Weights of a small contrastive image-text model: encoder norm batchnorm.
Rows from block 3 of the text encoder of a small contrastive image-text model, named by matrix and row number. Rows with one number belong to one neuron. Each number is 128 + 32 x the weight over its row's rms, rounded and kept within 0 to 255. All counts start at 0. Numbers have three digits each.
After each neuron's rows are labels from the 100 texts, of 14848, where the neuron reaches its highest value: "tokens" is the input token at the peak. Only what is clearly more common there than usual is listed. The data: scattered letters and digits in many colours. In brackets: how many of the 100.
# fc1: MLP up (text_encoder.blocks.3.mlp.fc1.weight, 1024x256), inputs 128-255
# fc2: MLP down (text_encoder.blocks.3.mlp.fc2.weight, 256x1024, transposed), outputs 128-255

fc1.350:128000127139123132126132125118127129130132142138108119132255134122100136142152132123085117127078127133132076127159127131126157131131113119132136126126130162135132145133115126131127132130129127130131130144130121126123128119129127123126121127126125128132149126111125123114117124123133129146126125125136129139126130000126128145120126111115127129135117133150122104129124125128128126127125
fc2.350:013109196155138127124110140126131122136156122128138141151155124152119149149126116120128122099122135110087122108225128134123130152138120074160133123124125124147041128118142140135144137090158134128129181171149127127132229031130139134141135119151162135127147120108138108131114138137127118128120233155134133134117120009161129085135129112134114122124105111131122134131130141130121184161239
tokens: "3" (28); "7" (24); "2" (21); "z" (10)

fc1.151:136083128133130140208135133125125129156130127124136131125187073128127134129144124120136035122116123124110075130035122119100111132122179124126148089111157117123130128223118150127134134131145130125121127104125111181129116139115120126129137153125075129128114125132124123142163124131129134131123128127122130128116126135133123132136119102126123132125125132124112111133111133108138109121096
fc2.151:168192166189131122101122104073102120141144096131141157105127175083074165148146104103162150139145143124116139112138118143175118131115113074056085076142128128152113188187120130161146198037163128125160155082141129159120140076121122116033132128145130107114093129178124069144165117160126142114158156129137131115153099109157147000148128110120142144111117134114166126125114125109135130111123
tokens: "<end>" (83)

fc1.579:128000128130125130127131131121130129134130138131075124130255125134124131123131132128104126127078128128135089127018129125145149130132132110145129128119119180126129126122109128126125127126120128132134128098125119165119126131131129131126126122128123130136132129120130127124123119126134131137124127115132124125120128009123130136122124127126130106132123130120130128130130126130127130127128
fc2.579:000145217158130146120109142104103123137156122128140152150141138172116121145142085097125134113127141125124129135203123136134123170127115025091128104114127123154053153106135136115132164034229140137135230165146129129145203005150120127113134119127130114137176124126128141134145141131125118127118231122143124142133115031155138043142129109111119133124114117145121134129108136115125144169245
tokens: "t" (22); "7" (18); "4" (11); "1" (8)

fc1.277:125110145137126123134129120122118126142129122131160116124150137105095132146130138129106121131087123130109102144185120125092117141133112106125143138128144131136132138186158130119132114142135122127119085188127103127108127112128121131152123142127122124107176127106128115141130111132142119129128131155133138138125129000133097139130121095093131123128134129136136103126110130121127117109118
fc2.277:046075241166142132130108150136123122128143130128133130151153113152126135152128090118129126117120137110108120100174130128123128151136125074141126124123126138141085127091135141127126131126127128123117165118144127113130251003141136134141134124131176138132144121125131076133130137129126119133123226142119126132122146055131105042128130124138128136114120115136101134139125143137116186119253
tokens: "2" (29); "7" (29); "3" (15); "z" (13)

fc1.455:127046130134126125123130118114126124134132141140121113129255141125099137157151137118076118129071126135126052135194121132100167133142121111120139127132132158136132149138144127126132137137133124130122126156133108122119128110133124128133116132127124128132154126096124118131117121122141128133116123133136128140134136000126115146121125099111128124141123135149129089130117128123128120124130
fc2.455:006093191168134128128111140133132122130146124128136133155150126145124147142121112128134115113125137114100123095204129135120129147138122080154134129124124131143076122108141140137141129102128132126122176146144128120133253022125141135144131124227166138125137122113137092129112135130127119131131212158127135136122128035140112097133129117129121122123117109131124136137127143130121201145228
tokens: "3" (26); "2" (23); "7" (20); "z" (11)

fc1.168:129000129131125130128131131121130129134129138131078125130255125132123131123133132128106126128085128129134089128025127125147147130131132110145130128120125176126129126123110129126126127124121128132134128101125122160117125132130129132127125123128123129134130129119130127121124119127133129138124126114130124125119128008124130135122124126126130110132123130121130128130130126130128130128128
fc2.168:000147205162133148123108142105103124138156120128138150151140136175117123146141087095125135112126143126125128133202122136133122169128115023088129106115127122155056152106137136115133164039226141137135230169147129129148214001148116128113133120127131116138176125130130139134145141131125119127117231122140125141133116029154137043140129109111119134125116120145121133131109136116123142170239
tokens: "t" (22); "7" (19); "4" (12); "i" (7)

fc1.85:128232128163127127126128128128134128141128128127128128128073128128128128129128128128128128128169129128128245128144124128149249128128124128128126127128128000128128128128128128128128115128128129128128128255128134128128128130128128128126128128128128128128128128133128128128113128128115128059128128128128128127138128194128128128120124102128128128128128127128128148128128128128128127128130
fc2.85:121125105129128135128129115123125085128126128135129129134192130125126135116128063126255130129131095127125143124133126128129134130136128142121127124129120075130147129130127121049129130128117122127131146146130130129127135059122130126132130129143131123130137130129128131138126124130130130000125126134131065131128130057134127091127118127118127130126130127209135124129128129129129133136135
tokens: "h" (62); "e" (38)

fc1.498:132009116138123141123130132123130133131134157139094122120255126120104139145143120125103116129078129130130075123145133134120156132130111112127123126132132166123137145134094121132119129129127127128130134122130124121121126126132128119127126121125118131131147124123125128113109129126135120144124121124136131140127121000129138137122126110132132133138122123158121112121128124126130134132122
fc2.498:028128203146132129115107146111130123133166126128140149149150124149113145149137107112129128098126136111101123117218126139127130172139117066154130108121124127149033136124142144130144145084168138130135179198153128128129237027135144128135137110140146129117138123111138118139127143144127116126130254141139134139117116005170136079139129115135113124119103114132124130137117146130118179147234
tokens: "3" (26); "7" (25); "2" (16); "z" (11)

fc1.136:128161122109119148115124130145123150135119096128176126144147131112134120130122156128255149126128133120124177125000134134135098121124176144126132102125082118131124126139035131121114131120126128126112125120124118099126117129128126127129140127124109126106059127121131130116138121129118136150146141080133108131116121179134148128171113226133116133128124112083110137132135147121155099141112
fc2.136:175131016150136113125130129139127128128089150128124108136133083138132131126128130117135130121181136131119180111115136161147140143136139118160116131175127136133140121130136123141137113137181139137125104121123127115113137140128134132122130129157152135138028130129120093116114117126124146122140189145058115129131061127087105184120125142105121128118137134115178114124133123125134113074094
tokens: "q" (49); "y" (23); "o" (17)

fc1.570:127114128145121120128130129128112125112132139121000128125224124133116122117129131185126126136160131136167203129199130130136163128114094137115124125117149142135124128115158128133133117127124131132158182065128172128133255130145131121110127124128147126129123133102131137109119151146121124134100132135128125121132127014137146131122129146143125149120127123128133135123137118207108155131131
fc2.570:101155130128144127113152162113129131138151128128104120119110129118118100142134108134101126118132136160160151166135123143135148138118127127114139121105129088118080135168135135101135144123195132142137099220133127119102130135144118101138126136000090134091142139112130173131129143114132126131101135099140117116124132096124161146134128109112083139022124156124156150132111137155110124146147
tokens: "teal" (100)

fc1.120:129129128144106128129128128134127128128128127128146128129127127126129127127128128130140128128128128128128115128179128128179255128125128128190126121128126043128129121129124128130128128123126128128128128123123237121129127135128128128128129129128123129134127128119128128128138126128128128002125128128129128127127128140129128128130128009128129133128136127135116131128128128128128132128124
fc2.120:125122127062162129123133127122125099128128128128130130131129129123126129119093041126255132173130034127125178123127101122061132152135127134123126125127113000131151129135127118110129131134125127120132128145126129127127132057123130123130130126133130121126133137147126126138126123129131129000125126137130067130126135123137127127128123129121132127144130129202135123126129098125131126126132
tokens: "e" (69); "l" (11); "d" (8); "u" (7)

fc1.300:127000086135122137121122143126128130133123153130122128128239118131112134114144101125151124141101137134113101121096128134146156125127132119115125130127255138126133141189090119153127133109133132118132128145112211109143126177128125122131131138117114145140129129134144134100129111136129123143106121147130129127135110050118220148140134160156137126130140124119110153119126129110129118130105
fc2.300:109151075128123201135125145120116121116143105131118136144132116227127133154142065084123125188134134158131098097184118147095116175131117032108119102095131130131130138106140134109128136113141144148139145150153126116146117053141117122133164127202128126136237134127143140141139149139125120124074140129134111146139100026178137051126127118095139157100127125134129136126112138148096146162133
tokens: "7" (43); "1" (9); "4" (8)

fc1.536:130113128151110129129128128136125128127128121128154128129125124125129127125128128128158130128109129128128111127145127129171255128124129127188125114128127071128128127131124128129127128113122128128128127108121205122132128135125128128128129134128119128143127129114127128128139125129128126015126128128128129127126128183128128128131128000128128136128130127129122130127129127127130134128119
fc2.536:124125125052255128123150126124127091127128129124129129130127129123126129122102059126255130207130046125124199126126095125056130179133127127121127126128111011130152129136128121127129130132128127126131127144141130126128134085123129125131131127132124124127132154161126121138124123128129128000126124139132102129126138128135127133128128128113132127132129133210136124125128102127131124090130
tokens: "e" (66); "l" (12); "d" (8); "u" (7)

fc1.723:126152123125130163125131130139127132139126143126120137137171122118131121120074132133176115121157137124118214122000134129092219122130162135122119092124118123128126112128144125139090127114125132132127126000126136133126122134134132118118136122123104131202073128133133124136126131132126122145127133117132133131135119190131159144125122232158117128119128123144121161133160131130138116153107
fc2.723:121182024132122118094138161098135128127137158128120142125114147120111117132136080120145132102161138129121166145135127189102136215114123057131131126114127128132126150119130130131119157090255157137142144151129128108135161125151136116102125116136128121134099126118129133116151130117126122139147206121142128119122079123098159163144128129085119132112119129140199147122105134122132129116117
tokens: "teal" (94)

fc1.539:129154125101117150116126129142123142134120091128165128138139130115135120132120160128255146121140133119123164126000133132135099122124184145127131109126068117131123128136037132120117133122127127128104128129125121095126116128127127131125138130126099126106075127122135129120136120131121136145146143062134107130118122192130146123167115217130117136131126113083113135137129156121190062138111
fc2.539:184131000138137108126132126141130129129093143128122109137132088135139134128128129119131129124155134132125174115113133162134141132134134126158118135169127134132143116128134124141137108127173134135125098117127125109117130136129137130122128128218150133138047130128125090116105119124126140126141185137057118128131041139102108173120127138100123129120137134117167115122136123128133112095093
tokens: "q" (43); "e" (22); "c" (21); "o" (10)

fc1.649:128223128128128128114128128128139128129128128127128128128127128128128129140128128128128128128203128128128255128227127128129244128128128128126128128128132000136128133128126128128128128128128128127128128236128152127128128128128128128127128128128128127125128128129128128128127128128128128010122128128128128128128128183128128129128128099130128128128128128128120159127128127128136128128129
fc2.649:115124123134128136127129125122125101129126128133129129132140130126126132084124076126255131130131069126122153124141126122130139128137128138120127124129120030130144130129127121044128130128120129122132136160132127128128127039123131113131129128139130123130139130130128131134127121130131129000124127133133057130128130040135127115127126128128128129137130127192135125129128128130129140142137
tokens: "e" (69); "h" (31)

fc1.310:152036122127121143144120162128129130143135152128113127127253086129101131114173114123142102138177129129115142129035126128122131130118174119121165127131122126121133131255160134133097085134130128130141128119118142127119122141124123117132134222123068123125134128137134120102135090138140123134132127132126162116066122074128124121135123151135141148131150127102118151129124127126134098127113
fc2.310:156201177108183128100129132134139122145162130131126133121116123093115131193140060133135116159150136133134157117148111144098140150126118036116101119138133117131132130139125131130117137096142138144126144202168127093151138098182136120120149117127117140108143139122167051149132157138127111122125179084114104108142077095129152031138127107097150168108102133146131180135109142155110130104206
tokens: "i" (16); "y" (13); "j" (10); "l" (9)

fc1.514:130109114117122145131120135138124136142122119123171124146250123116096114174122155133255126130113131123121089126124126135111131118134227139110138078125107102130128146129106140119115120109127127123121132132119095111125122127129121113123138129122109124158088131112125129114123127131121135155114130122134125136118112030136146134170115225133112159114129119117137139135162144126146109135058
fc2.514:130134027147136134122131131136136127132158128131133145149137111119131128191154080124138123110161136151096174106144129178113126210129119091163127097144128145129126108124153136133130126130205153149124136190135127105134146127142143122127162109143158130162129135106151104158132134125126101128079229160088129131108067065117121139128129118109135154119112143127156153133111144152109155100188
tokens: "x" (21); "2" (20); "7" (18); "9" (11)

fc1.114:138126128157109129130128128134126128127128125128148128129127127126129127127127128129141128128127129128128109128182128128173255128125129128184125119128117071128129127129125128129127128117125128128128128116123223122129127136128128128128129130128122128137127128119128128128142126128128128014126128128130131128127128142128128128132128006128129135128131128132121131128129128128129136128123
fc2.114:125123126078183129123139127122126104128128128126130130131128129123126129122091041126255132191130038126124192126127088123063131166135127132124125125127111000131152129136127117124129131134127127121132128150129129127128133063122130120130130126132129121126134141157126123139125122128130128000125126139131087129126135124137127129128123129115134127141130130223134123126129096126131125125132
tokens: "e" (71); "l" (13)

fc1.584:126074129128131136163246131135125128132103136127108132124086126158125128084127133129056119131114125126127089123215129117145123130138137125131137125128134137123130132120137131123125133127128127255127131134129122130122130129131128131119126000117135133152136131128118208112129000123127153133106121112088135126130129058126127127114125138122132133130119123147148134137136129128123124211123
fc2.584:063152000051124145137133093111140120130143097132156150130124130116128136137150136139121126133123128122126110135137120126107115117120123255137118072107138136115128135159110134121126152125078132130125116183181028126165128132118147126157136124239120107127207132111135138136131109132128119112102109140182140143112105117201156115127130123117149130117114123126097147119120097132122124134160
tokens: "blue" (69); "7" (10)

fc1.633:128255128073178128128128128128128112126128129128125128129067130128128128123128128128160128128206129128128149128161128128021160128128142128059128128128135000128128128133129128128129129128128128128131128245128150111126128128127128128128118128128128128111127141128128127128128128094128128000129128128128126128128128172128128129128157118128128128128128128128127130128129128128127126113137
fc2.633:089122149196126170127121127119126091129125129140136128130144131129125130125129108126187132129133064128123126127202100108165166129140128135110128122128131071127131133127128121090125139120118130111134142209157129125127113025121145103131128128136133125131168127141128150129128115128138129000120127133148112131127127000149127072125126129128130130139131128130131124131130131131127206214179
tokens: "u" (99)

fc1.349:131088128128107129129128128132142128126131128127153128129110118124129127127125128127132132129105129128126115127129127128174247128127129127214127118130132062128127126131126129129127127118121128128125126102125177122137128134117128128128128133128115128143119128110128129128132117129127126014124128129129139119124128255128128128128128004128129139127139125141124129127128128127134128128113
fc2.349:123128127000255127124170124125128083128128130121129129128127129124126128111100086127255130191130069125125190127111108126000129182130128114056127127128118065130147129133128126128129130130129127126129127134146131102128151107124129127131132127132113126128130161167126121134125124127129128000127125138131094127126160161133127134128199128115131127125129135170136126115128107128131124000128
tokens: "e" (54); "l" (14); "u" (9); "d" (8)

fc1.589:130000129124126128125128132125129129125129135134085128133214126138123130121132128127119127131086128128139138127000129125138165128129127111139123125122114169126130127117111127132118126128114127133134123104124125148121123133135129131122125114128115129136138128128131128133124121126137132135124127120132126122129127057124132126125125141130133129132125128118132127128115125133121140128129
fc2.589:000145196147132142116105142110106122137143139128133145143137129161123107152142062110127130116125141136130136138186124139129125172125120008110118112114127132149079142110132135113121143017235148143141232154144129120129188012179134121126140113128125116133189125122134139137150144122125112130098235116123118133139113065142150051137129116102124139126111110146117145131104140117126149157226
tokens: "t" (24); "i" (14); "7" (13); "1" (11)

fc1.516:129000128131126130127130130122130129134130139131075125130255125133123132125131132128102127127078128129134093126020128125142151130132133113145128128118123181125129127120109129127125128126121129131133129094125120166118126131131129131126127119128122130136131128120129128127123120127133130137123126115131124126120127004124130136122124128127130106132123130121131129129130126130127130128128
fc2.516:000145196159129145119110143104102124136157122128140153150138139172116119144143082097126134111127144124123129135201123136134124173126116025094127104111128123153052153106135136115132164040230140132135228166144129129145200003148121126114134119134131114136176124125128143135145141131125118127120234122143123141132115030155137043142129109109119132124114119145122135130108136114125143168229
tokens: "t" (21); "7" (15); "4" (12); "i" (7)

fc1.30:130000130126124128127131130124129129127128135132079128131231125134126131126131131129117126129087128126136099127000128126142149130130129109142125128117120167126130124118111129128123128127118127132133126110125128153118124134132129133124126118128122130134134128127129127133125121127134133136123127114131124123122129046125130131125124134127129117133123129117133131129125126131124138127129
fc2.30:000148203154133148121108141107096122138142128128133142148136136170123113151137077099127131116125142129129130139195124139131122169129119023096125107115127128153068149106137135111126152018225145138138232161145129124143173001163125124124137118147129116134181125124131139137149141127127119129100237123125123140138113047151138045139129114101119139124122116149120133130108140119120147168231
tokens: "t" (26); "7" (17); "4" (14); "i" (10)

fc1.521:128046135130122105124141121097132125119175114148102129123232141139116132151136133120071119127016122128130097139164130132123155138136114090125137133125122164125126124121148131123150126152135132130155124140131119180115125112130129130141114143148140118055255124121122085223138125106138136136171124122130152126129151000129108145136119067119146095141118138101147127130112127128124148123126
fc2.521:064126205164126142126097143114120128126145115127140144134147139178119117135142119122127129091124138092140130130229127132141121135127108000107128098132128112152047128102154134125133153125125133140127199141133130144131255056125127129133130117158131122150152116135118129133141126132127116117119202137171153139105130090132103082128129121127132128145122110127116127141134145103132135169201
tokens: "2" (20); "orange" (14); "t" (13); "4" (9)

fc1.218:128224128152122128128127128131127128128128128127131128128128128128129128128128128134146128128165129128128156132169118128153255128128128128122126125128133000128128123128125147128128128128127128128106128154128213128128128132128128128128128129128128128119132128128128128127128128128128128021128128127128118128140128128128127128128128058128127128128128127128121159128128127128128128128128
fc2.218:126122120126128132127130127123124119128127128131129129133130129125127131085097053126255131176130051127126162121131125123129134135137127144122126124128118000130150129132127119070129130132122128125132130138128127129126129057124128124130130127137131121128134131130126129137126125130130129000124127133131046130127131100133128124127123128115128129142130127195146124128129116127130128134131
tokens: "e" (100)

fc1.767:127077116129125133118128136120128131133126126128120128127151130129125130135125126124158126132108135125000120116098129129136158127126131125123127116118173135123129136255103124163141138120126122131139136141123217120131129134125129128141128131123139142146121128129135135114151113132131125147115124134135121123131123076104170141137125179139134137141132123133126143130126132121137117129105
fc2.767:126143138111104144136124145129125124128134107128115127139130125185135139126142047107129122168128124149125112106157124139100121149140124069139132104108135138134153123107137126115138126060133144141125142154159000122141124084146130127150139131142132131135193137120147138139132141137129127124088136124134125130131032085171121130124128125042154151119135112135129136136117144152112137178107
tokens: "7" (28); "2" (9); "x" (7); "3" (7)

fc1.380:129000085134118136120121145129128129133122152133124127125234118132112136119146097124157124138098137133123092122099129134150155124126131116117125129130223137126134138169081116142126131117131131116130129146113243111140126171130125123129130137117113144142134128134143135107129110137133127144112119150131132126138108043108218150144134164149142126131141122116109158117125129105126121131109
fc2.380:102145073125126203136125140119120121120145103131123140146136108228125136147140074086126127182136133157132097098190117142097122168132118037106115099094131127128126140109137137113127139113129142144142146146153126114144115039139123120137167124200129123137231132124142141142136152140125118123064142133129109147142100022179136038126127116102136157100123126131129134124116133143097149159144
tokens: "7" (46); "2" (9); "4" (8)

fc1.506:126106125124129147128126130134132130133128142128128138140131123121130122122087129140192123123154133128125225123000135124117171120133142139130121113110096115131125105131117129135095125118124134127127121018127149131133122135134128123115136122123121128169086128130131119119120132130129131143138130123135134134134125255131150140125123221139120115119128130091116160131136131133139126143115
fc2.506:124163106148130106107132159116132127126126171128109124133123124144112125125132107119120131112156138143132160145125129159103135185120133012129134148122127124140113147111128119135128139105255142125133134150116129094119166134173132124103130133128109137103088123121126124111127132117126142151129224131103119120140070131097155167135126139086113127118124132123185136108117119123137121108104
tokens: "u" (48); "h" (31); "i" (7)

fc1.107:129114115116123144131119134137124135141122119123172124147241124115094114174123153133255125130112131124122086126129125135109130119134220139112139076125106103131128147129102139119118118109128127123121130132119093113125122127130120113124138129122110123159091131112124128114123129130121136156115130122133125136118115027135146135167115225132111156114129120115137138135162143127144109133061
fc2.107:132133056148137133123130131137137127132159129131133146149139110120131129193156081124137122115164135150093173108144129183112125211129119086165128097144127147129125109123153137132130127131204153152123138186133127106133157128141143122124163109131161129162130134106154103159133133125125101128078225161089129132106068062115119139128129118111135155119111142128157154133111147151110157099198
tokens: "x" (22); "2" (21); "7" (17); "3" (10)

fc1.418:129000129130125130127131131122130129134130138131076125130255125133123131124132132128106127128082129129134088127025128125145148130132132109145129128119125178126129126122110129126126127125120128132133128100125122161118125132130129132126126122128123129135130129120130127123123119127133130137124126116131124125120127012124130135122124128126130110132123130120131128130130127130128130128128
fc2.418:000147206158131147122108142105101124137155120128138150151140137175117121146142086095125134113126142126125128135199122137132122170127116024088129106114127123155056151106136136114131164040226141136135231167147129129147212001150118127115133120127131115137176125128129140134146141130125118128116233122139124142133116031154138043140129110110119134125115119145122133131109137115122142169236
tokens: "t" (22); "7" (20); "4" (11); "1" (7)

fc1.232:129025129135125126122132125117128126128133145138097122133255134120097136144150130122082117128070126132129068129150124131122164132133115115125137125128133168136131143137118127131126134134129125130132126142132122127122128118130128127127119128127126128131148126112123122117115122122137128143129123125136125138128132000125128142114127111113128129141117133152123083130118126127128124126129
fc2.232:009107191154134128123109141125127122134158123128141143152153126144119153148127117119129121093124136111094121099223128133122130149138119075153135123125125125150052127121145140134144140091155135127128184174149127127134241014126141134139134113153161133124140120113137112131114138139127118126127231151138136137118123009156131090136130110133117119127105111129123135135130142130122187161234
tokens: "3" (27); "2" (22); "7" (20); "z" (8)

fc1.46:129139124140114119134124126120127130134130122141145113122128135119095133135041141126145126130068132134118060129121107127048141124136141121114123119118007148120140141158136128124139124132134132130125141172131190124128135121142130129145123122132113149058156123096125121142137105120138118132116119141128147144126131000126127146146119110103144130140139113141134087114105137134150111125012
fc2.46:019096090148125128127128139131129134122140134127136133138138133136129136155130127122131125093124153121115123083162128138111127163139122007154131129134126141131102124108137138135138129140121135131121175121145098121143200104129137133136137126139155136131146119113136099146132142130129122123135180141124136139124113073148108127129128121114144137150125109136127131137129139138114205154159
tokens: "2" (28); "3" (21); "7" (14); "z" (13)

fc1.572:128082130132129127117130122119129126132134151138104122125255132124096136159144133125094114129073130132120052133166120134086199133142113116114135131128130151135133145135133124134132129136130122130128125129132105127115129122132127124131119130126120127135152127118122118135114124123138125139125123138136130140130131000129126136122125106117127128135122132156123071131116128129122121122128
fc2.572:042107193154130133121112154128133121128157127128143146156141132152121150139127110119130119106129133107104120097213128135100130162140119086143134122115123131141068123107143140134149136093146134127127175164148127118143240018132142132148130113159161133121142122107138101131120132134127117130133209154145135136119128014138123108141131116127126117118106104134133138142117148132123213145213
tokens: "3" (36); "7" (15); "2" (12); "z" (7)

fc1.272:127125122125129165126128131140127132142127144128112135139204123114132122122060131133173113121145137123116207121000134131090227123130168134116119102125122125128126110127142124140095126114124132133128127000124137130125121134133132117114137125124102131193066128135132125140117130133126123145125133117132132130135119154131156146127122224154118140120128121150121166132170131129137114153104
fc2.272:117182018130123124095133163092135128126138160128128147128113139115111119135139073120143131104163138125118164142140126179104136225118119053134129119117127130130126152121130132130122163087255159139143145165133128106140168124145138119110128111133128118135112128116127131120157129128126118139140208122143127127123075120109154150146128125084123131107119126140191146126100137127131132116127
tokens: "teal" (99)

fc1.371:134130128157091128130128128132127129128128123128145128129127128127129128128128128129128128128128128128128108129173128128186255128127144128191126123128122054128128127128126134129127128123128128128128128114124231124128128135128128128128132129128123128129128128119128128127143126128128128004123128128131143128127128136128128128137128033128130135128149128136121129128128128128126137134126
fc2.371:125123128091144130122136128121124103128128127129130130131129129124126129122077030125255134182130029127124187126127098122086132161138126135122124123125115000131152129136127116113129131135126127109133128154127129126128132041121131092130131126135130119126136138160126126138125121129132129000124126139133085129126133117139127126127125129116135128144130130203138122125129090126132125128136
tokens: "e" (74); "l" (10)

fc1.662:126000132129120107128138130121126127123139116137122138140146128132138141145111106120142109139105120129120031130142135123121123143103115119104115131126121140124136108110119126140157154166132125122133085116127136116115122131131124134149133131123122125124139120160125120142135131118127138140128123139133135125140125017132135127143122153127139129132123121137136138126138129061119132116119
fc2.662:066173184131123193141119110093074113132125071130134136140153157164101139141124108079150138164132139142124127090158097163132102134139111078083120050123133139153090178131134116116151169018099125167135157180173127154147156109131117130138144128131119115139242148141136141139154123152127127116065140146130143143154126028206148033115128106107177146086127136148119120133101149149083158167200
tokens: "<end>" (33); "7" (16); "j" (10)

fc1.638:128109118113113152124124131143125150137124096125168127143153130108132115132118152127255138125132134120123131123018131134138099120129193138128135094128078112128127123135051132122107130111125127126119127118119128084129122129128127122131141127124111126121058128117131130125131122130120131155145135109136122135102119160133148131188111245134115139127126115091114135134142145121144098140101
fc2.638:147131000142136123130133130145120128132092140128112106145133089146131134133118129116131127120163135141124188102128134171148140152143139127164122128177127133143137120120142126152143108122186141139129106126126124117118132133120127132132134133255156138146050126129119101112109115126126143129127201155050126123131042128091103164121128143105122129121146137115175102124133125130130107102103
tokens: "q" (45); "o" (21); "2" (9); "yellow" (7)

fc1.402:129000097135118137120122144131127127132122151135125127125255119133112137123147094122154122134096136131123079122087133133153155125126131115117124128132221139126136139154080115136124131122125131117129130151119252113134126164131126125129130137117111145145135127135146138105128108138136127144113118150131132126140109045102202149141134164149145129132139121114106152113123130099125123131110
fc2.402:095144064123126206137126135119119121124147099131127141147138109223124135139140069088127130174134135165133099096190115136104121154132118048110114099092133127129128140115136134117127139110126144139143147144154126114149116027139124118136164120167128121135222131124141141143136151141126112122066146134125112147142087024180140029125127115110138154101122126129130134123116131141100148157141
tokens: "7" (44); "2" (11); "4" (8); "1" (7)

fc1.495:129034130133126127120131124117129127131134146140099123130255133123098137152146129122088116129073127133126065130157123132115176133135115114120135127129132160137132143134126127133130134135129124129129127139133119127120128119130128125128118128126123128135150125114123120124115124123138128142126123129136128140130132000126126140117126110115129129139117132154123070129117127126126124125129
fc2.495:010107193151133129122109145127129122132158126127142144154148129145120150145125115119129121102126135111096121100225128134116131151138120074148134124122125128144054125118142140134147138091151133127127182170150127125135249019129141133142133113133162133122142121113138108131115136137127118127126217151139136135119124010148129096137130112131119119123106108132126134137126144132122195158232
tokens: "3" (33); "7" (20); "2" (16); "z" (7)

fc1.250:126062129132127152123175129142105130127120132115091127132186134128131130145114134134061126110168135125000097108133132111133150123124147163106128129110126123133116180129135135113139136124127124137134240155130131102129129110136130124132131127119162128111090134135209128006103063146116140144036124103148032121149129082096190136121121203132134199141137116169123142152144129135145110127106
fc2.250:098134000116120142136149132133132116125137100131105123150130118127139126139142079124127128132123157175138144113132125162140123140136124133242141120126136141129170118152149130133143118124144157143123128154222084125134134132143126123130127124195126135129159132112141121140126129132128120131109136133106128128114064105139146143122128122019140129056130142114146135130109135149118128131037
tokens: "x" (32); "7" (17); "1" (16); "k" (14)

fc1.641:126067128118127146129128128136128135135124121112114144144255125097129125151060133137240070126108132120112130127064129126087129126138239138105140114127119120128127092133136130126097128117120131130132127040117140102127117129134132125124132139125123133135095128129125129147106134134127128166124132132141131135139123023141184147143118254134112156110122122144132137135132131126140104134072
fc2.641:102157000142142141113130153093127126137140124128122137133130127113110128174145082112141134098154134140109179118166128215124140235136108058141128081146127129175109149133149133138149168102255148138131157162135126114145154119146127118117158119135145120146113132112129123147149121151127118132116255129129126128127046076095142139138129121101117144105135131135149127130102139147126147122180
tokens: "<end>" (82)

fc1.358:128064130132129128119130121119127123135133146139116117130255138127091135161152137123078116129074128135120064133162119132089192133148114115116136130128132154136133146133141127132132131138131123128124125139134103126115129116132126125132117129125120128136152128108122117128115125122139126136123124139135129140130133000128121141118126102114125126135124135150126080130116127129121120123129
fc2.358:022097187162132132125111146133133123130151126127140136158143128150123149135122116126131116110129136107102120091215129133108129153140121092145135125118123131139071121107141140136145130100137132125122175154145127115142255024132140134147130120164165137126141121109136094127116129132126118135130203152136136135120129022136118108137130115127119117120113104133129137140124144132123208140213
tokens: "3" (31); "7" (15); "2" (14); "z" (8)